python train.py --arch="unet" --norm="batchnorm" --pixel_unshuffle=2 --beta2=0.98 --eps=1e-08 --lr_schedule="wsd" --warmup_steps=260
Rows from block 10 of a small segmentation model, named by matrix and row number. Each number is 128 + 32 x the weight over its row's rms, rounded and kept within 0 to 255. All counts start at 0. Numbers have three digits each. After the name is the row's rms in percent of the matrix's.
After each channel's rows are labels from the 100 images, of 14848, where the channel reaches its highest value: "lies over" is the class under the peak. Only what is clearly more common there than usual is listed. The data: single toy objects rendered from many sides on busy backdrops. In brackets: how many of the 100.
# conv: 3x3 conv (model.decb.1.0.conv.weight, 128x256x3x3, each kernel summed), inputs 0-127

conv.14 102:112100112201071130026127109108172093140106201159173108161085142146200147140135179062132142096102112098098164080076024112115130163163169119186109134139127142107174108162121173113142105138168123139150108205144129138176141083152067131143099106145062151170098134106115118086106111131103100135148167098092074079131108122159104184138130201049164126154154122214164175166182142111093135129137
lies over: part in the main colour (100)

conv.83 108:176122113110128158148142140201088128098144154126159088164124162149140045128181104156166102167134113114147223078179041128146113094125133119104088123145159079107066138101094150154134156137132145123158160144149117179112138125075089141119151169160174174150137130142125171127114142120145077144095136145114146127089131158102160068144126121135094105097141111145143122118137120138129099136115
lies over: part in the second colour (49); part in the main colour (45)

conv.61 087:137156131106158066147144125126136084133122114108090130195116138068121144100137141131133129090128145129130138119077017109227063121153136133173122112155161102149042133098096141133090149104149151092124129162102145077131082135114072092214224138139116146098126116052116174133109081134115128118172147155094128153149120119135103133128110129188100096029125079107164095187061126145146093149089
lies over: part in the second colour (70); dark part (28)

conv.100 105:093085143194140097090093107124175140127109120098186119108102058184131113114065118097136118118085161131165145083137133105097255115202130106028087113093139092161145099131133129105157113070115087132119137190122140166097154115132165103154161090151138061198142116143137110155116182123167200089120136153112096088097143108152116097101111124112117115083140170113136106132138111131109139093192
lies over: part in the second colour (62)

conv.127 104:144102110124089067073147096141134133177101137202126157060157066161152175070070166095137132134128164132112087112175116073114171102161127094195128125119159059124115141117134137089158100086134103117125187161090098188119119113138136108115141142101042167185121073136103085115145100099127143083130115134188130154083139139172164122090112138110167080104126126158142115130147197122117117152146
lies over: part in the main colour (50); white part (30)

conv.48 107:168118083132132098092151145154122089131109141182101099182094171131123146098142162106146172130108166112149139094156066076152147117111169126112129135103145099145163131114136098112142112122160082140112165169140137172122109099114148144117135093107143130108174151105120095126121164131159192144113175123105100147112137103168086164147129123102151114077119120097151115131125100092131153119095
lies over: part in the second colour (39); dark part (37)

conv.81 091:137078187138153081132122087095164101168140091092112181142137139149098144131103071195163102129157115119150153067152108140126145164130105143169143118127157097135084146116138137159157151116103098128090139187121119156033155088155212093166101107120147098146130099143124149192191130138159120134110086098112160076142164089126180093122113159121164120149140059156123078138109096133108061129093
lies over: part in the second colour (38)

conv.46 108:109094178140107111135129181116123072127088126123125140116142104130115118105072168100118119130127156105200121120111109034094099092145150115127118116121128121137097115112085097122106117155165137104138118134109149081131120140141119130111118107150180128084143143096141131112070177150062118109096124169082067168136154130146084143146074085136122101162151101020112038109084156087151139074184
lies over: brown part (79)

conv.105 091:036117255136116144138116133109117160178151148123150112125150145126081109158119119114154091071102111121173118132096150139164181154089159140104137082134109112133104153177152107100087134117189119139102143164104189065138107122154082133136131125136066072088105133131087105130152135162114114087154112176164088098121155123175081101123150106149116210146107134163144086122205148119155136138135
lies over: part in the main colour (64)

conv.7 103:156063066096149135113121134156088119115121157155083063063164151066175066136118077107145149150212101184136103116126161119099184070098135108169086133130127051164067125078086092143135101195157150109136170102103094086177097188147138068063149206143064217213189137144111098146152100148064157085180197158083087111110084153095112145158143067137100148145088140069136069121060142117107128109123
lies over: part in the second colour (40)

conv.56 102:124185142127147178142224153163128111128161097124170130114134084165031066183173093197166132063084130118117120117131144060092146142179157159132158086111090162127161161143150160118189165136082162089163107105142107156107148088142112138069119116124168139139140126155127124098141240175113142134078106110084113092118130125151130125099123162105152136104111158113089130082125189137117122125183
lies over: part in the main colour (100)

conv.67 110:093246111126104170177154155087118115155178135132097133125106083073092131154165135172093098116135149085137182126086166116139024110219118156169114160195101183110140149154166134133155123122123152130145107112221135118115092175113137192150208085137131054253071097054129143114060127193007107130102071104064121144136110148132049102134112139086143178095098163123123130161129128145103149201132
lies over: part in the main colour (60)

conv.110 100:106134075107143147135131097092154131107124123142114116097097131000104122114145072183114100104115122114166123134078149108155120152133135123172130148108160122111106134159156120119143145103159106107079144128087136029134141171127106113129170108140127024172162138170126125163167180166189167104097105165168088138143146085171096106106152143132126151140092080108154156106159124094106088148119
lies over: part in the second colour (75)

conv.96 109:143043170085126122127130129037160089157127088154076131155163101148119149120106177139118163137111127135111226114154056089092160110095118098152170117158155180124139138152108088141114135124113120123148076125202100192044116131126114114105127170147131132185197157129138096128124222123111101169116000150033107167135094128152057088126150172176160116139095113149177053105093037098108161118115
lies over: part in the second colour (47)

conv.98 087:113171155135102097135078209094127097158115122104163112160110176185089156129216151132128120128108137131085154105116139116141158117115132116068114174101123188151122140109113116120112169156156138141221066129137091128083150135128191089137199142086171109141130142120128128080166174153135172186102181143130145033162162133087108059175091091134120117082166173120125089146107031111111141148124
lies over: part in the main colour (85)

conv.119 102:106103084156119134148135185101146116132077058187134132184175196149122114109041084136047129148178120143104153255057148137147153071126140086137134160119181182128114192114135116138104153094136096111137015157146093084101149091161206107132065150143130097076154084145131134117134131156130067114160147100100161142169069142091082175133179157131114113127138081125136113181142151157109184057138
lies over: dark part (85)

conv.2 102:201128132119173185154167140105132073116171108150070122166088083089097152125096117151127194134126113122185115091066175119107136133087155119111149132154145080091119107087135208128141115147066207160144095097126134049110110124163063072134083115092173151104088150114169102133106127123201130203144101125096115125122141121116118151097164185187085182144122121111171157097165125120136097121136
lies over: part in the main colour (56)

conv.26 098:194100113129118127076144174126119120114164155123127160157115126139172101159094095203123094108174099087107205144106136167112136125087145082131132122138128123167078100154102115117167125127079120136105162135150125121141155121140152166132150159102059108180141178150167120123134076078156129089107157100121139176130139118076105112104148083113109137096125195115130123126079116154100133070141
lies over: part in the main colour (92)

conv.10 098:122127134121151124129149114147099111101092130129125140130155174152113142120077107113087143115129110181102177123097079096076120140138153146147105128114153110128141152098078143111116121154124135075135101125103138160089105086132094093123084105138103194106107155130129168119108152108076094105128173137100143133085104161146129122142120124102115128149110137067136071093059095128110117082103
lies over: part in the second colour (41)

conv.44 088:096130145123145135132143201149100140147096163153149164161131064092074130095094099195155121104128098103226161133166179082120142108138116193129142154122151073142070146092120157088193112092166094090169068163160100088132159154163119099138113151159155140183149091146120128165099141139134121107076116177127109210161139175117142153136150143133131057121139134152132164106203205130157138148111
lies over: part in the main colour (92)

conv.85 115:130145161138101106091106165135166149121163149132124146096109092000136117094082025136147063112113135107152116103000039134246164152162133134125139157126098139152122108143143096116150110103133130152129136155155125060124168102120191171156153140103130186128121124104147090134124155048179076158137148134128142100094156123141162096180126152095139110180128161136140132124103106119122153081116
lies over: part in the second colour (67)

conv.16 117:108102121125156098179117156193084119129108103108172191152154088070137129126100091124138125154100110097103167132102059169171112135086125109140126125143147140102109164145073100133154120113127106128133142088164148088096107179126084159132162110136114102072114112107127155153086081173141125141186139093098121141157087134139099143150095142187153159139115137155149146122143082136132125134117
lies over: part in the main colour (97)

conv.43 089:113158161101131082102108129218137167149107125127204121134136168177072106135164141139187195120115146139097207088150118133096103096165135077101062125119163135170161111140173147105127068141129093149167126157098057094152111114126155084152148197114073157173171123162106082121081074138030124118093142193127119132140118099184088089100172137118130112098081189149152147152155097163133124109122
lies over: part in the main colour (47)

conv.24 099:109121171100150148188123217139088116083115111159118131133160098185075126140145129139139170149122109230113090166144144131105099171129138198215142146106097153110089109170104124104122113081112101057114081123126173125174207125102172097126104158098103151169124112138162149153125087119112169071108112109177168124168128129133123074114103134112124053141094206113098112168076043142199128219100
lies over: part in the main colour (81)

conv.42 092:135129177134123141073107130132117142102148182141120134119112107154106060150189144179107105111107123099195110099140093059117144170142144121107125156159145113118107095148086131133111087115103144154109143146094105185126111112087138145128126140138041122166161115119129121176138143132069116118085080088107189147148066110080142157177139101151123207173148084136142094186095155175125135138169
lies over: part in the main colour (75); brown part (25)

conv.71 096:068138132139144195129155041100139099121133150164109115103145125173123120093090161108080146121218124121102172157128106171143132115155156097134166114120124134095116156087118146111139125163149085121101103179147162203166075136124135143168087129173105107038138128109135137114159200131153069077165152116139119133122073124107161142107113106142098089007112104067138127136049125144119150054124
lies over: part in the second colour (60)

conv.112 102:123144110125107176131116088191128111164087065165107136144122173131141135141145162081166115127090186147130091115037177099255124098138159143140116125105187108135131166122137159092155139130134047117127104156121088114080152077136159083111127123096128171153155115121155148143123128174159143086135238129149126160126089114087152088028123120127138113098163082178107123141174138145103107164149
lies over: part in the second colour (65)

conv.72 090:132134195129153098125176148112111112105119199154135134172117093123128164099014120098139159092108159066107139153178132171112245135140113120114175114094133087121120153048095128110148091104085161112126120158156174108069096149113090130108145105120168122173092130160128126130100143130202138148248078082127125160098133147103167139056088141084110090114135165180140108108173127145183044139134
lies over: part in the main colour (68)

conv.115 101:152168108115107136164184121107140116063102090157088114100166131032115119144085096117129175117144084184170024161049112096180160082148106115109135113116118131119186138113112160124132117155141115126160101136127096052137181112155120103073184093151131163140170119148138122097129147150134174172160180133138106126106125156117088082170146163124108128120186131115107150159055184100136170125180
lies over: part in the second colour (99)

conv.58 105:091100094103092158129143145191168134117133102163182168174140175122112082129182114062157167130150112141114078114191128080148165140099111098129132100149152124103191105147144144128099124150096093133087122159148146194146139130122120140063111093161140148069118078165144129129122157188159099130129255125102114121109078107156164099150135165143119076087115135144132106161100095113154114183110
lies over: part in the second colour (79)

conv.4 094:116033159138139128134120142184160100119135174114136119181154093122119143099144180120182148162088097184172041110168117122085147154148093140136134131180104056101117120089128121159100123086126074133083217106176148144135142119075171118137138112169115073140121132095116149103106071120094167124122130121057122106148144143113153084154106182117133147158154061105180068147039098098173128204059
lies over: white part (71)

conv.78 108:108119221152163132142123147157157073145089106109095122170112191104147147113125144090168128144088138147159233104166124189171176151108133120090108137123153109125168170105119135149112127128146101122090140132134109142133131112160137148130060132163106154153096115138090105121110090133076096117181070132113140150130094134179114191166121102150114128151141115140141068158176106156126172080082
lies over: white part (94)

conv.41 098:152139040103161112150138072159086162073085143111155128149163139102142169097128100158131170184170077173129078137087109130125042174134099112122127115130095133089135168153121130152164134097183083114146098117059113078102090127075146117095099072219122097156191161136087118106129118137100075115161189128118113162079091142138135057142134188136137109123116135091145135076097113129108090040150
lies over: part in the second colour (80)

conv.89 103:212148063168139108137121135137100080168148077140101113139062108144163099114070140136117115116197143179147118048113134163143054132110135125138158160126114063098116167094154096124110134151102103109088171166133132124128156092145160114106130125111096186145109140088114102148147053160152135112128156101164120165106150064111121138124164173110141065084136092166091027110078160147150150071080
lies over: part in the second colour (63)

conv.21 117:114179142145116214113117110157195139082088167133089091123114036231154229073127112215146136136117106183116138091061163127101098130158129135139143134104137196138134124065125119118129125126163104091124073145077098135136182133087157115135073168152087091131114128113175121129155159112201067124082069138187110046199177125113143120113084138123109073089157086060158084109150091111134117042183
lies over: part in the main colour (94)

conv.15 119:161216163168151098126136150105124136127132100175088083078042116125134124158147158107119139101103160138063126099097169115208103118159137181114171142161080184133124156140133150098109141192119117114166059119171133121080150161111155085174206199121094182101089118101114100148175129185101127120110129133131140177146106139133071177129130150109115107141096104098119049122155105166135110168089
lies over: brown part (100)

conv.12 101:096089151175100100036124097098171167174117171134100111144147073057071119138142163092154137131066165133053076134082099141199172096139171105147106063131203174097159106124120096122064114150108149136132159115127104142113106103169106153080117138120165104126117126157125170150134213074218202073151050133134112125115089125167125024132139140095140151085141115153119235163146129111173154159152
lies over: part in the second colour (84)

conv.102 104:084144140149109162156112201111191112169123111114058148169111114082071095141125164099130147124145125152121090157075146163190128091116144085152070179132130129137146184094132149141111115140139135133146195137159083136126148116114129175116110105107124147100070138120132174087085124124150136186186105116108118127049126127145161103153082137120131084108117173059134080138130092123143125132121
lies over: part in the second colour (53)

conv.8 097:112072135138138167117145099172117109113163168157077091130128171153176101123085059114146116103119177102134113112229132147089198111065199136105162100099096109121111185119105131131116125132141075118106171175125136174069128124095096101159126153139157093171164147067131090078132104124126103159110065109132108130130107103136098132096113138074129154156129047143106168115223175121119138186122
lies over: part in the main colour (87)

conv.17 109:152140194114134103137135129152192086091120103206094135176072211135075120107171110148143146118143088153116105114093101118098052102126115135222082107131152128049074121125093171167116106172164099097139110151057123118123148128130089087106117086141158088086122059108110151110168114159085099091014086144172115113198162129180048121174080128118127082167131081112121076134079138122114114128074
lies over: part in the main colour (67)

conv.36 086:181144148136131157092144092122130102135117146131079138163132133104060148142233161187122148106112092174172113121147192097151138119056151120090114152150104106144145179130131155086147146119153153159088166129169119107135120173159167135179148131126140134102072170121129157124085083078164117154141111124105129152075158118143153053145095138120142117103127106120182161132212109157162148159104
lies over: dark part (76)

conv.113 102:191183174135198138127139112184156133086114150138154122199151052137171181090197187129151099130128125156103104087166130134161075071156118103209179107105131164128126148073115103119159104114169138083121127155082073219182089086101082127050122098193114219116124111099161071075151136142063130095077140162163122134091119153110126075185124151171095162102132088097117148148156148102083144139164
lies over: part in the main colour (76)

conv.45 088:169140117202160113104115082116133144168116172177128113105153184102037125158140143147145134158124139171105104157137231136118149140168132122174070122134152181103126205111163166116098117156149155125143159103178102108140150101156087101132188110169117140117136077171143156076135179130157148117130142159088130112123166124101110100144127133085123151124159081150148125119145150149163156172096
lies over: part in the main colour (82)

conv.22 093:072117141106140136156118155162204118121073086133145128163104168110156175106109156190135147100099050164130203184083135098151120137083128133154201112129111107168111139098133176160154139076128096107096135128071101157142124131134102082081107112140103072101101131126129093139138081110075121161116143150080157186169110137132135154114160132179122161065118137076175110128155142104076103150093
lies over: brown part (71)

conv.66 106:147127202147124108110112125110158114142107100154174140107105073166082128104094074129111121107094120147164133080206023126148095130136133141234164128118132091129109137151154108115155128123110101107137101094151091098162133173151168073099193119110134142000160115122141098171136123132102197153165131162111154141209127132123056234127145136123138032017135117115146079139063130114136149114120
lies over: brown part (67); dark part (33)

conv.74 102:133120124153161124125129176108137076109090180099132118062146137111152100106110115089093133129119098129135103077078095171144182118169118149177160137133123150149164125090086113090173122101180119166131060164190132050119150107189123159103085106093095099199118140183148132160123102159053204106132108131095153085144094161127191220185107114137155153162106148083140137098088097101091167116100
lies over: part in the main colour (74)

conv.91 096:103141149079089180103090136144113152104126133187125146168107110133093078108158034156107117091124132050185107132190168102082152151076127198130127131142164098159086077172085114130119117138151132145134098121125168089170144174181093111132126106151151111094156127078129124155125115091109125140092206115090089111185148114118149173135111079126143147049121107097136228151122136110075160165161
lies over: dark part (98)

conv.31 095:135187119097147136145129168145082082212086110099134130154082129099132109145128062180161113153138147117160140153200154144151124186151134187148092081157158104160157154086147116132128130143131100085145125168085128069153117101090168125117083213160091123101135133158101155192047110085101125154113087149093108160117120130160107185111165115124172122104123186186081173067192050130145091159075
lies over: part in the main colour (43); dark part (25)